config.toml
model = "waveform VAE"
dataset = "single notes of 20 synthesised instruments"
train_examples = 78125
input = "waveform_16khz"
bottleneck = "kl"
encoder_arch = "crnn"
encoder_norm = "batchnorm"
encoder_activation = "relu"
encoder_depths = [1, 1, 1, 1]
encoder_kernel_size = 5
encoder_wave_channels = 64
encoder_wave_strides = [5, 4, 4, 2]
encoder_widths = [96, 96, 96, 96]
encoder_rnn_width = 96
encoder_rnn = "gru"
encoder_bidirectional = false
encoder_rnn_residual = false
encoder_rnn_layers = 4
loss = "l1"
latent_channels = 64
decoder_norm = "batchnorm"
decoder_activation = "gelu"
decoder_widths = [16, 32, 64, 128, 128, 128]
decoder_blocks_per_level = 2
decoder_block = "plain"
decoder_attention = false
decoder_upsampling = "nearest_conv"
kl_weight = 0.1
optimizer = "adamw"
lr = 0.0035
beta1 = 0.9
beta2 = 0.999
eps = 1e-10
grad_clip = 1.0
steps = 4500
batch_size = 128
epochs = 7.4
lr_schedule = "cosine_restarts"
final_lr_fraction = 0
warmup_steps = 450
weight_decay = 0.3
Rows from block 3 of the decoder, named by matrix and row number. Each number is 128 + 24 x the weight over the matrix's rms, rounded and kept within 0 to 255. All counts start at 0. Numbers have three digits each.
# conv: width-7 conv (decoder.decb.0.1.conv.weight, 128x128x7), inputs 78-90, a 7 kernel for each
conv.0:050070092093102105105121134124122120125100099103106110114103107134135118143126130131096105114127147132151229212219223211215240136147158148148130119128120135134136130130106119123126120108111126119127128131112127153150151152152151161128127121138126139125115139128128145126128
conv.1:097120128162157173147133128133125122121131123114124126124112104118120125123118127140140123124131127113111248222230255241238243095106120151143107079112120121137123115107093095103101098094082123126125135126121129204206210216205202212120120124123127116131119130131120134137127
conv.2:170180161146148144150131044123154104071162121119117109112113120075149127010155153112140098137146110062114143128122108126114110117125149133090060084117130141128106128128122136131112116127119122142113090164138104134135131128120112106033156143035145168128117047174146075131160
conv.3:136130156139114123124133126114072159143104142139135149152133140118102144137130118117107112113138125140129156141126133138121132080081102122165162097106121141108082128114106127124100101129105114074151163098112123129126127128121128132109093106165143077129149142089081145139097
conv.4:137129143137116109123137133132112135172132168172165182185189192150103144152114142144101139136156163145093122115121113104102108115129151133125165192100103099091095110105114100094086104110102134111140156117146145104107106101116118118160116144154120116151140156107126143136123
conv.5:127130133124115103111129110120156127114153128135139137146150155125143145105124145141127129123144136125123133126132124109121128113114130130115166196121099098091110090087118110107111102092096132146119099142163131127119113104102116116115143150110116160150125090138166122104151
conv.6:136150127124116110117117086123126051100128157157150148149157155110120096092116123044110148130113079135119158150148138131130131155148139142090067117122121127117123116113126114115112120116114129116067105141115064100119106093097101091122107091059126128031085090125108054133140
conv.7:142138137133117109111130125129121085112135132137139132140145138151121111094117130086117126157156070148144145156163151140155154164152119095095124147122068046106104044083103076079102092062098139091077100147124075138134137132134138141137115100072131155054122097133123051114145
conv.8:123126121139157188197131135130148139120118119130130132125110112132135134146125138146119141143170147114136183176168165148155167133159188194150137145107107109122114110107084088093109099102082122132127125126129123146150150162149152144131127129138137128139131130127127139129128
conv.9:147162167177200190170080097137114054118181146153155137153147140122134087105159126116154140159135128081095131126115121128121121106135128121090129171130131124128102099108112114114111090089090119120093127155124100140139119123117110113132126090087171118097061129157089090185129
conv.10:098106119122122126113127134127119111115117117121118133119110109121129131133127129125114104124134125120124157164174186196196197108128162176175154161119118131136141136135088096099101098106107126132137133120112122128129133143141147155129126134140136147121125132131130130122129
conv.11:132136137119112123127099132148122110133149147148133137156153157153137104129152125118111132142153139136120114127122101112114121120134133140144164182101100079100087081095105097098092095095100145116097127157125115108106098098093113111159144091121163146103108135153105106145142
conv.12:136132129135125118118127131111092151140088143135142147142138137117099148153088120125100121118145144136135129132133144135142137096092125108110129134108129110069105128109127118097084113116097104101157146067137143142144137138140140135116096145150093088139145140068113155098096
conv.13:144144140125136132114123129119064147154084160148140161164150151143087161146098105140121127107134139145119130134131132127132134123110113108136130119076094112064070105079100112094077081094067128084153158083113122131129125123122125131152088117160110077147138162078086154136086
conv.14:233224210211196187200125118129125127125122149130137135127117122150114142134140138135157142166161111114100099109105089095090097145126131137137164156111120111109117121128104111105105106108112138134119127121130098119126125120128128123150127150123131125129122139126147123130120
conv.15:125129131141137124121138147128120101126119118126124115117113119128123121122118119119130129163183124108134124128140158156156144125138139154148113096110117125128125117124107105104105105116105137138131136127111134109115122132137137133138128123142118113096142135116114113138134
conv.16:152149135133126109121129106063110128097080147134146148155146150097069137113043105120138129113119089161117144138148140142142138131123124115121141137101097102083099109097101103104097102112096080103122099053114120116115109104110111110109066126121051100111127110042123110065108
conv.17:178168178171146158138103140090071148143062153148148160158155157117076138147105126118116154141137129142120130123143129106113129112114130135136111100120131133105124127109123130115106124124099107079147156059124125122125123111109114109126071119151098090142140149055113156105063
conv.18:060089094102104115112104121158118088121113111120116107105114098153133119114114123127131104122164165145149158160152161177159164097123129141115089097115120132138122128133106114127131118119123165121087133137113121142136137142154147137133148117102144123110101130148107103130105
conv.19:112135108091104095082103083129121110061120138141139130140141134099124115063127115118135124126141109132159135146142124132140137120116121116091080105131108112121103100103122108115124108099103127115111066141135112133131117114113109099077134100065117141118103032150118074092130
conv.20:138143140148172179162132114095136149092139139134144146143152163095119138115120125146121130111120149109102145151137118116128132129128143144127171205109118115121115114119099099118114110112116105130147093109148116118112113113105105095072116147120086133157142085103148142102125
conv.21:145147144159134128134123128107138131121153136143142144144152153123143137123108143127121145132162123147127128132145148131147148122120127126109147174142136126129141137136133126118131129132139127130131111154149147122116121122127135135124145146121088161114145103139152131099155
conv.22:129142141123129142155112076132139042117143146161153145149146136142143069103152107100114095137104088127125122114120126119118117130129129130150116084091089093106100085093091090088096088087090123123049105155084095123123128137149142142112149076068175130069074085169079055143132
conv.23:188170166159153148160137140109127144119094132124122131115114124122123134135108133140142144141149109111092077088101088091100096145140136145127112131132150147140144150151138151145133147137145114128132128110136125132133134132138142145116117133139100125144144130103139146100113
conv.24:128138146129120105109121127098074133119057111124116113115113112119072128131064087134135131135151122134152131121121137132126132133124119111112106108112104100102097100096104106112101106101096114095117111065106145087074091081077067067121084115129074063128132121054097134089074
conv.25:150145142140135134133144129136106148155144155157146162162161167133111136138134116125110127139146135128135127135134135128135131146153154132125125146114129129119133136134130127123127138135133123106151155126134132126129129135135133132140111126146150105132156152119116143158124
conv.26:030052065062080109093135143126104115109124113107107112109121110132114126119124100118086143160147180160120126104111131118117118109099115116112090131159145163160150136146165173172157153156165130122147130125119113141139150138133116104138118129137132100117145129121108114125109
conv.27:168169170163156170186138143145134140160155203200198194199210213149135146147152156154149139160159136133109126133131126110105106171162159162170139095112111119116113109112114111113119111110104150129142138143141124137145126133127129118160132142143141147140132139139152135136148
conv.28:133146138120120129137074129131084092131133152153141141149140133146115074130156090109099103138097128102144139130135138139133131122136144166152106103087084078086087086078075079068084083082077125102090143137081103106106096106092090093154113070113178080076068162137069103172122
conv.29:143135136145153127118116135139121087145174129127131127126116113136127091111152116113114085132101147123130130142130134159152131134134136171186172158102078099113079065106103108113097065082108122096061136171093084136138141136125126123142120088085165121085082142158077073162166
conv.30:124118118121122127130137137131142140123124122122124128128130127133126141148138139124121118142136111134138149152157138141154150158165156158112083099107106103108105110107100096096110105106107132133139136131139134125109101103109122133132126137143151138132136137126142130138137
conv.31:123140139122113130127111125143113072141156146152148142144153135149142088125158120110111109124114130092111142131126121121115115119129130140163148115102079089116066069105092097116094074094100128121060141167087095141133134133130119126165131085087171130087078141160078072173147
conv.32:136141131120132111118147123108138132087128109109108099099092093116117138120115128121126151153113106148106104097092102108085097137127130117142137092128126121112125134128128130124119133123125095144139088118144100132129128127132124134104113145112095127124155095117146110097134
conv.33:129130125126106121122136147129121136149143172174160179184170177140115127146130136128117133139155129124116122123116119116112113100130151149119155187123114121121115127138120124117116124125127129116148154131134132119119124122125130133142114113155145130118149149124116131143151
conv.34:137141143134119110115131091102134079080156147149150139144140144138125107067138146068113098155133070168134158150159143145142138158145123124140140123104063061083062060067086076077074066067061129085075081151109069134134122125121112107117118103057120155053115070138114032115167
conv.35:151158161150143142152117136110087142155079151150128154156146157138093134146111128129118128122123117143120155148136131132128139143135147140117102072107104111106100101097097096098097081101098111083128147075113138123098102098087090092134082118155116086131121157069105149128071
conv.36:197175191178150145157100130127087131141103135124115122131115129128125122133142107123135132159136111135142101100088096098087078134129100085083069047141135127123130130125124126125120134125136132088133143118111131106119108108102105097125110103129135090133109143118101136133056
conv.37:083083066082103086083138147115119141121103095096082091096107096118119144131090125140126100163122092147139155153129144149140149139160142128125144133127128137128128129125117139141135131137132125123146141101159146145129126137130111124129095145143097114134140154097132151133103
conv.38:110136126102127112105148132095132168117058108105103117112117116116080144128064159131139123141125113126143149146158147136147156130142157167152130110122131127121121118122128121120118131118114101127147127064187148127125126121117110106123073168133078121172146128061178146093094
conv.39:154147138135129128141109126084072163109052155142155153161150157128077155151067126132135147110140143133111125118131127125129132129122126141139123109089093109089085116103101113103103091108096092086149145056127104112114121133122132155132075128158072090143140146027117159086059
conv.40:132145159149133136143134134120067166153085142140134150143128133132092169130126128118121123124143117135148121125131139133126125095107155151171127079094117124090108123103122129112106119115100127069172165079152114137134129129127125129144091136146117081153152154086118138130092
conv.41:128138134123116128110150103115139124117118122133138136145150153095139113110108083129106136124101142148110123128132131124134130107133153147095119184134123106115102099093132121117114104093113084151128088090130152131118113108087095096088131125103098093132112075114115124115082
conv.42:147165146152149129114127121142153105105142118132130115119124115145131112088128132113117120135145123174128125130141129130154150139126124143136121102118086090119103075094116098111117098087112152133091086157147098142135131137130138132132152134084131158092110091153129090121157
conv.43:141138151142125120132110125136119112150120143151151155154157163149128101133118136150128125105141181149107125123117100100102106119110114124143180179108080083085071071089101105095090085086102144123103126124129140105092087063064090098141135099122121117135095122130110118115115
conv.44:139130123142137121119097063132113051119088148150152144140152148101119048070078067124115086065130137099104134148147166175155144114113127165132147153106106100104111111130110111111104119110129124123042080093100149111106110103116107107084125076048096077103054070118072084109070
conv.45:136133138149126115118123127115129127133154141139147146145148157113130130131120149115119142134160132137109144134145142133131146106119127133131194216144125127126131140132133134119129131135135129129128127147141134118107114114129129142134130137139121150121133122128147140127151
conv.46:121129130118107108110125121108116124118119109115114124132133144103110118119124115123128117119141120143155076091091097089112119157163161146115131171113119109125115116125118116127137130128140111123134124132126136095098092100094086092106111112117117108124124117122117126139116
conv.47:114121118123144159134137067113142072078145072081080073073074075121138111099141132100122127118122155089130131133143133119133129163165153157116094131105098097114111106108096103100109102110103112146085071152122071116118110106105105102079133127073134139094116065145123063133153
conv.48:168163150157135132132143133122127127150148188185193195204207201127133126141145122121114158139136109119092112112131133127122126153165172154121147170146135148157148162162142132146159148150170117123137145149129128147134143151160157159134141127141141127115146138148116127152148
conv.49:117130138126106116105108137127082148142072143137146146151137145127111136132116109111123132114155121142173148144147153167145134077102166170147129111088134126109101135079098129106102104107078120087159160086121132123105103112090080082126118105148112076143122150090087156106088
conv.50:154161159166162151153138124133128129137142116119108099115109105127128128135143134148131133147158113093104083088099096103097098153149147147142108087109110112113109109114108114107109104100106132135128125137123131132126123131128125123130127125130120113122121122129123132137146
conv.51:125117106120117110119118134125129137149141157158170179184190193132138120157137145151120127100103130128105119129136150153136145108102088091105175210153151148149164159137149141139144159146142131123134152152150156140135137139155156150137139125160150151139117148140140159148143
conv.52:088103108105091098086128133134118106159137107092100108105100108160129098110149126065138101110140131101153119122121126117115115101121126117138156125137142143130147149143150145150141148153148147123107147143117114138135132137141126141144133111095146137073122135140119101149131
conv.53:077087090129158190185123118115121128121134118117128128138135122140138140141142139147112163152171128139128136145141135131145163130144164156129194217107116116125114113102095105101124105102089122132141131132128119099110120141128139139129130139150144133136123129131122127149136
conv.54:131127131128100101098170117114115101131145144133132162157133149071127074109127125045123123099121104143151151144149160160153144113122118084154181124101117122102097121118116117117099103116100090115099132147094074131133109111126111101071120083123131112039134109131096071143142
conv.55:142130151153167177177125134129111143134134125117121127120113119130123134109141136129136129107115137129119157155155138135158154127137130126116178221104115116131122123118102119111115106114112123118148136112141128127126124123120132124116108135127132104137133135115135141144107
conv.56:128119111119120125126131143121074136122116129132127138146134131125072123118111102086099085127160151124173149146131143164152144087094122108090106127103111126099073112107109122110077087107100107061132154092102096122126119126130141140131063091145129074094135147062078100116111
conv.57:136138132141123121121133130132119138168143158154167175169185180135110134144136145125116136133156135134111132124130139122115133119128136131117167180119119119113126131136123110118115121126129119121134147143158137109106111117120121126149118132146139142132143151129135134143150
conv.58:134119123112109111112132150137094136136099119113109128124122103138087113155137110112095127145139142153167165164138159164156152116129116108106091100082065098074035077074081089089065057082062109078131167098106144132128118116123117122143103095171155088119127161105090131151102
conv.59:145147158137116124118099136117067106154088134129132134130132131153072088155111077120094126120098115143157154158142148152137140132126116112153145145089074051065071055045089081072085076051054111063103129091084130122104094070063074076161083070154126053103102147086065128130082
conv.60:128133124115125114127120130109097159106078143139142150146127139122114148149099137126139150115137116097124104105129123128124125118124174165162101081088126109091099131106108129112106121125108108105153146071155117111117121126133135130146100153153083114141134150075133147089100
conv.61:120129140134116126131139151135132132140129144141148148138155147138122131140148132135111130134142120129123126130127118108111122135134145145133145153113108106106107105117119118104105109107106131124127139142132129124113102109107119115137120124144139140123126138131133128142137
conv.62:131132130152138135132116111113111135149122122117130132124116127102118127155107108121121157140167135136109150153167154157157170126140152154128181203149141131134146160144147135132136146156138114115134133125126137118126116126135140147102135133151114104128133116103127161131106
conv.63:123123123134108090099126132124127122176166117104127131139134132128128121149127135107157132119112100119116079083095095099087087137122079044089205229140131136135148155160136132145143159161169124129123143131137141135121122116117112106115120126133139136117107131120142150154139
conv.64:152158136121095090068135121103127108081126156149137146137144150098090093072072108046111105106120028210154168158156156159151154156136118132097102143118120107098119117108111114103106115120114127103106083124107074135130125119123116108122104094081078129016140072095113050082140
conv.65:142128124117087095093077131112067079121084129132128131125132129145076066096102049092137129152168143116163144146141150147143143138140128134107097116099103101086101091083106111102095099097090129083090125088074128082073085069071074095129095062095109047084076127092037096123090
conv.66:119132128128135133130125120108130128097127073082089092070076077115126126129123123125133146148140121111102120127118148141133129102127136149155132111128124134120128118120119126122119124116114114143138103117130120143139138135139138145101132133132108127129141115119141126105130
conv.67:149146144133129124120119088118132073091145137144138133133138127124137089055121146090105097127133084168131146151156147146157147145131121121164152124095070074081062072084094078077079061067074125112071071149115072135133132125124115112104141093056112157066105060152103045102164
conv.68:135140145161143115112117128121112135113116148132137125114113121128113145141120108110159170166188105115098131144143119110114107145160176166144118111164155155142162164156168159148147169157151148139145116119113119120126135119134127131148132136139122104105155122125135132118100
conv.69:153136135147131119124131131110136163122134148145151157153160170112133154136082143147131153134152126131113127132130126120125123124133158135066135182116130118108129122118124124106117124119126124133153108112145154120122123123135135134119132152144077152150145106096157162097142
conv.70:137148156173137142135126133124117128093117152149138133103111103136111141106111117132145166176182138112113151158165140126140148090128191229210137131098116108116123124120100102102113128124119145123131098122098105108114122121122110125167130133116114112113160129114101113114128
conv.71:130128123108098088094118111102091130122057143134150146142139147115080120127066075143136149122146144149107136140141131129125135138126127135103100157103100091089093093070107108114111108099095112101112104060096151063051052051051035059121096108122058058130115111051098133086054
conv.72:136145127122144137121135083122151106096149098100092092092096094132136141101146146113116117128145145091134144146134129130125123155152150143104086122113123128111106121127112123115110118128118100149120096145139087124114117115105105104106133139081145150106128086149148088136141
conv.73:108151123107111100069154108093144131110129103094098110104091079089151142095105134131122097107125135139111108132156157157177177127141127154201202158100114108091073086067128107090079068067060099151121070123143111114121106099101097071081141133101087142132137064126156102097154
conv.74:121124125132122116113137121099131131102089113115118102111114108108110140115066139131138136152171113130106097106112130134129121118098116132146113098102111120116106109110110111112103107110100113141129104077143135111105116112111120115116112140124061109125136114076143130071119
conv.75:141141134140129116106116091104151062100144131141142135142151152101138112101115128142114127122131140108102133126126163145147152101108116178143147110127097076127108046087118080098116083054086103155081062141146155142126122133118117118093138134075094138122096055145128096099132
conv.76:147145136165196212197141141098120135102091141141143148152134146105110135114096123137125158122143121156121133131131134135150141152138129122138182174102089101116122110105085086093117111111094096125142111091130124099107118130126126126113095143142081106144140122091134139102100
conv.77:108110121128130126120131130123128130126114096109113114108101115129126128133129135116114135145140124128144167166173178174175179093113136139134115116135125134135130136134121116109110115119110126121126129122105112143140149137147148158132122130150141145129127133136130127122129
conv.78:173182178164158149158142144088117152114088127118123117114121130109136140143105149144157136124123136123111111116113113112118109134118113123110112116126135134129134126138126130126120123123126104120148139096158134121114122122116123121114106150160099128160151133074155151091095
conv.79:134138154135124132126106140120057139153083134133130135140125131142082122147113083135101122103129115131156146135141151158143138126130138126148143115089092102082066085055084104071055038061035118070134164083097133131133117121120105103134084081165135051119139154080070154148079
conv.80:138125131138125104110107097094129121099096140140140147130138142118101140100073109105103138170179125146112128121133144142124130102116139108095126149108130098074134120082122115085091124113093117127145097073108140120129136136143152135120111151112054118116126092065142114055105
conv.81:140143147135125108116098137128120093120151140136131122138143141122126125107143113094149152140144118110151150133117113088083078142147113097069109145140131132140120112108115122124127109107125130117119125137121108131123113109106107112143120104107149123091102131134105095149131
conv.82:157152154158142142160123099102142130075131163162164159160175180099138137097118135122127105132159127114132139135125122129116112125123143155137117110096103097106104103095083083080092092089089119130118088132132105096104088084068078081103120127096102139129128071118138094076144
conv.83:119125128130130143170122122103094138123059143145147144143142144133073137115063123092123115089138132103148134134129144170190190124110134178166115098092088098117120132122098082101111112107115115099130128059126106093088077120121129141139069118124086094111119135047108116092080
conv.84:112119106114105092110117115126113112119056133147148136148151153097109092097016103126107124092126143118097126138139147147151144125095102155138126155114116107106111107104110108108111113101102113134107090037129149101102112110095115115096129109103036069140105099081096127072049
conv.85:136143120112127124121154088093148129068138096098099093095095092090121129105120136134127158152121134125128107110120089105108103145145142146133089115126117116127118109117123121122121125119124089146134067130142105121126133119117116111074124134102088144136143066119148090089148
conv.86:160145122108102094100143117074115119093124151140142159156144147085051103069109097073101106114082095177142162155156160160149144133103096108074102134116119124110117133130114119124115123136133074071121107101107096113111109098099100099085026096092100093080128108055102091118141
conv.87:116089083107103068083148116121149153121109117115114123119114121102127126119133143078074160145104025213173171160159152142134151127145157128165132053151139117126163150090156137138154156132109119137132111129147134162157150140128127124092118133122122156103137103130144137114129
conv.88:126145113104106107107104104097128119069125147139144146139142146083125125084101122114129128120131109163152118131137130124133136134118108118103081119132115112128118119113121115118130119122125113114116083135124110112097107105112107105092113107081085132107112055118117082076129
conv.89:141143156153129124122144131131137140149139145141135133135128142134140136138126128126114121137143125128122125118124132131132132144153154133117084055111116124118116119124128131116120118124127127135139153142135143136144141138135136136133133138131126125113154138132135125145139
conv.90:103116106124130137133122121143133107129131105105115104114115109127130114124138133128126123138145126138132135154142137144157155144151151167133169191109100105123115105104098110107121100104104132136117124138135132093096094102107107103122127117117151135121107121144118124144129
conv.91:129107115133124104122118098083126105150129128134138141151153160096088087100067112109117093074099108125157142148137137135124107149124091055091156145130126107099124124118135110111111128124109099105098121104118156136132120117123122118090091097085075123105103101073112117091124
conv.92:134131127134113096088122106139114065122144116107120117109107109147127067091142104060109107128144102113135124134127123124129111152150134105129148119104103098089108100101110114107103102107092125120062117134094092096083067078082068056134124098077138123053088111135102053142143
conv.93:125119125141137139139082138134088121135134101099099100111109108128126113129144113108148136143139099146153137142123118119128127137141137128108135145121126139115115110110114127124120111115105141090124149121091123133134130134121128120128137082140143092095110139128080132151110
conv.94:132138140135121136137114101142116078129145156167158149169178168128128088093141090111122117114122168140090117121110091104114104115129125131124117138102093108133092100131114114119121102127145121106086121142118097103096081092092097096108118089089151101104102107147082079148107
conv.95:142131142119099101103099144111060132138087132127130131140130131138077093142115076108098115139105107137173145139119136145128126126113118119133133124111101101103092099086108104096104107092093103072119133097094128097072084067048053051137086078148124056113108151079073134127070
conv.96:122133133154184181177099133139083088135146138141145141146135132137114086123147110119090089152125138099125178176148167177144153072096104152149163167097078127143085090098058084112112066083079122086082151139102092145133114146131116103146103074121160084108066158135069096159129
conv.97:128131145146130141140121134135118128147123106109107101107113108126140135140137121131117116111141145136137156164163143146161175194192178170115085077097095103108104100113088094105108091106107128127129144141135132100082088092093105105126124126136140126128129139126123127146120
conv.98:147133130125125111112116083117136089079131136136135129137148128101128103068108122104113117137138113161117133143146147150150154124122115120128117137119083088112086069078103098097096084083085121128085059136123092134131127126126119121091133105057095134097103047145119054101138
conv.99:131146147149149145154124127138121125125110132128132126136137129119118142136139134123114125137137109124120153156166173181177185084102125157162138132121127132130134134129090088088094097093094143128118138133121118134120129133136138148139123117142149147125115129139126127141130
conv.100:094100109100130134114148143076120168099102108108107108108124114111104132125086128115117127136126122136129143130126134127124124131153136131130160176130139127131120121128136137138122122131125109124147109089157136138136135132143116117120089152141072129149144132082147155104110
conv.101:107108119148179186177127129104115122106137098100098097097108110125144131132132139126140159146159146132114147145141132130143153145135108085066152168111117120129121119099105109119128117118111110136134118130141116131136144143135137124118137133136142140122136121126119132141134
conv.102:123126139132121126125152131127080155165097127128133148138125136134100169152105128126115130127160163128140140130133146143130144088098124098124147113099127119089097130108121133107094114118105113085165182077149143142133127138138145132135104154161121080156149158076112153144101
conv.103:156150158154154156154126123127118122122126117116111111123123129128129131130130122127108117142150150153153114120111097106123125175162136118084083114117122122123121127127116116123127132127144103113129116124119120094098104089086092083123126116132129118115128122130127121136121
conv.104:138128136132118116115139118098118138118087135137143151136142147091102151153071129143128134100128149153109140131140138125117137140120129123115153170084095067057073093051098090076077090071064093119136102078128163119109094094103109109100097153146070110164135107067142147093086
conv.105:138129121113132126142152135074130156063087142138131138132134141084121114117087120145131151117105129152101108108104120114121110151138135123128112107105113118123121122133103107120118113128131080154146083097136130108100111111119113105070127130126051131155148080101135142059121
conv.106:152132141131113097125127071103118115065134133139147144142149144062117124083130097127120159118078112168096105118113097102100098106117129119129111119152129122130138126128135125131137132121132102138125075143131116117123117114119117119040130117087110122137113059150121100102121
conv.107:115143138140125105104135109109133126124125132125121124120131136100120135114134135130125136114120119126147173167155161146146147139139142145168168107126124110111117113110109101111110115106102117126119093140132115119121110111096090090103118127106122135145133088143138103110128
conv.108:120131126137121125132125135128134125134122154150150154154161162132130133152146131135118128133134132108099129137134130122123121127146150140104090081133126123124116119116125128115118119112115128131131141133127133138131130124125135132131136129139142139129125134128133140142134
conv.109:156154156137121123143113124086125131093112167159161165165163169097125134094090160121151109131162113139118127136129121126117110144135153147146148125066076092068074086076082093086075078091088105119120088105129103087105088092095090083107115137109073157106125092088142101066140
conv.110:125132137128117116126116149149136110150150140144138139147156149151136109130149137132119125121143143133124111119118111104110116114118118131152187213109098096106084081104110111106111099092111137131114129148133124115113096087095103114140127114132156141122113145138119116147139
conv.111:160154165161161164162128126112127127106114105108116111107102112108118123129122140135140143168158097100113095100108117123120118128129165201198128087126126125127127130130127117121104107115107115127135132115130117115128130138139143152116111122134113130130127123105124123109127
conv.112:172161168165147152152106142145089128165101129127116123124113122142111115126126111126138128128105109115135124131114119127120109143144136118128109104109108115108111112108113107109102108103105162102112152111107134121115116110106108110153107106125152079128105163119102148156086
conv.113:125132132107095106116102113134093097138085134139144142150141140112096079104078082132116084077136172077106146153133132143142131118115116169154124169113111135124101112141117119128114116129121128082080125090094121128123116123112109110098107076084105063125080119101063108117041
conv.114:107108112079084077089118131130120131141099103110105099107112122107100126138047124140141115095101150118103158155136134145151137118144111129102108112132101125158118100139122127141138115131152129129136140105159128146140130127123113100132105130125084108144121145104129141114101
conv.115:144145156133121124124107133100078136157102147135139145150144147138085111153105098123108118129111112148152149146136139134130132122124122103147176147091072068063067069059089080085085078074073102079121139094098134123118117106110103106132072085155115084102133140075078137122089
conv.116:147127075105116087066150159113143148121131137124126117121114114102115128127121160055116128132152031168182118129126123115119111122134162120100143094147148130129157169123144144136143152152133103129142124128134113147162140140153147137116098125141117158083160128122148126120139
conv.117:107121101116127135156088129128142117130113132140132125119130116134136095126135109120111099132118092148141146162137144169176173155158151184195090037106102096128133122126102103098124118121135132114076129143104116133123109137149143144140137079113148134101083144145076119141111
conv.118:148155161174172165171119123132121108110117115114119111106110117123118120132132124126139132147154102099108106107119141139136126117146164201198141092124121123128133126124109106115111102103099121126123126123112113125120132134137130137115118110126127130111122122116108112124127
conv.119:144139138123114118114102133096093122136112155148149154162157152105091088120104120078092103120124086145157139122113118111100113117130138116117126117108120125095107129119118121113111122134117099071119132099087109084070073055062059059117074083121118103076119131090091108115116
conv.120:117136125119121119108139136127125122126127109096106107099116123135130129141137135130123105117149132121152150160160157174173187168159146130085075134126127129118124112124131127132133126133135127131138135141136134073078083081071078070126129136131135128123132128125128127130138
conv.121:136129125123119104102115115099100148115083148135150154144149153121102143124083113115109141143178138121128108107126136138132122088096125119113125144111138114083113125089127125088100134105089111112157118065139145130135128133138140130126104136145081089139127129064123147090084
conv.122:133132126127112102110088104104126116095109145155148143147165155110132129094063152146146105108166149108123117128130121124130131123100120135118145174107088100112088094113096101092107096101096121131106068093168120096088101091101093090110138127096078143142104084108150101063129
conv.123:138156155158160148123152141155157132120149113118116108113110100146148165106125152145127130132159136157112114126147158155156148143143145162138117092117105108135125104120133110119132118110126155158135101159168130133139142138134132139141161152110122154128144110159170124114158
conv.124:125130129141123131123098100143129075137153114116117114119114124116141070117138109100139124126133119108140132133137135119130120129164169157144138136122114114120119108107113119113114102095095142134051133162083104133128121115113104098109139078108144132068064125152077095150151
conv.125:137138136129114121121119146151103097143156137143142138149146143154116086131161111102105108141145146137142135127134130138130134109133137136138136149079067088096063074109081085095083076099110136084097160148106094122117121119123130126165109082111179113098115161153073086163151
conv.126:128126133137108103111119090078119119106080133130137141131128133094106154107044131140143136105137156147087140136152154140137147138129130135128153149081082083074060070079093094094086070084077103135112087070131137092094096071078091089092106149103044105148117081069140118068080
conv.127:126137130152161145144095065102138076079131131144146132146144150113132115084110111144128133136114110103125123132144145153155141113114111139100119117115082072121112061065094083082113074066077117145098067129123126114113126145135125128087148129068098132122086047142117082102119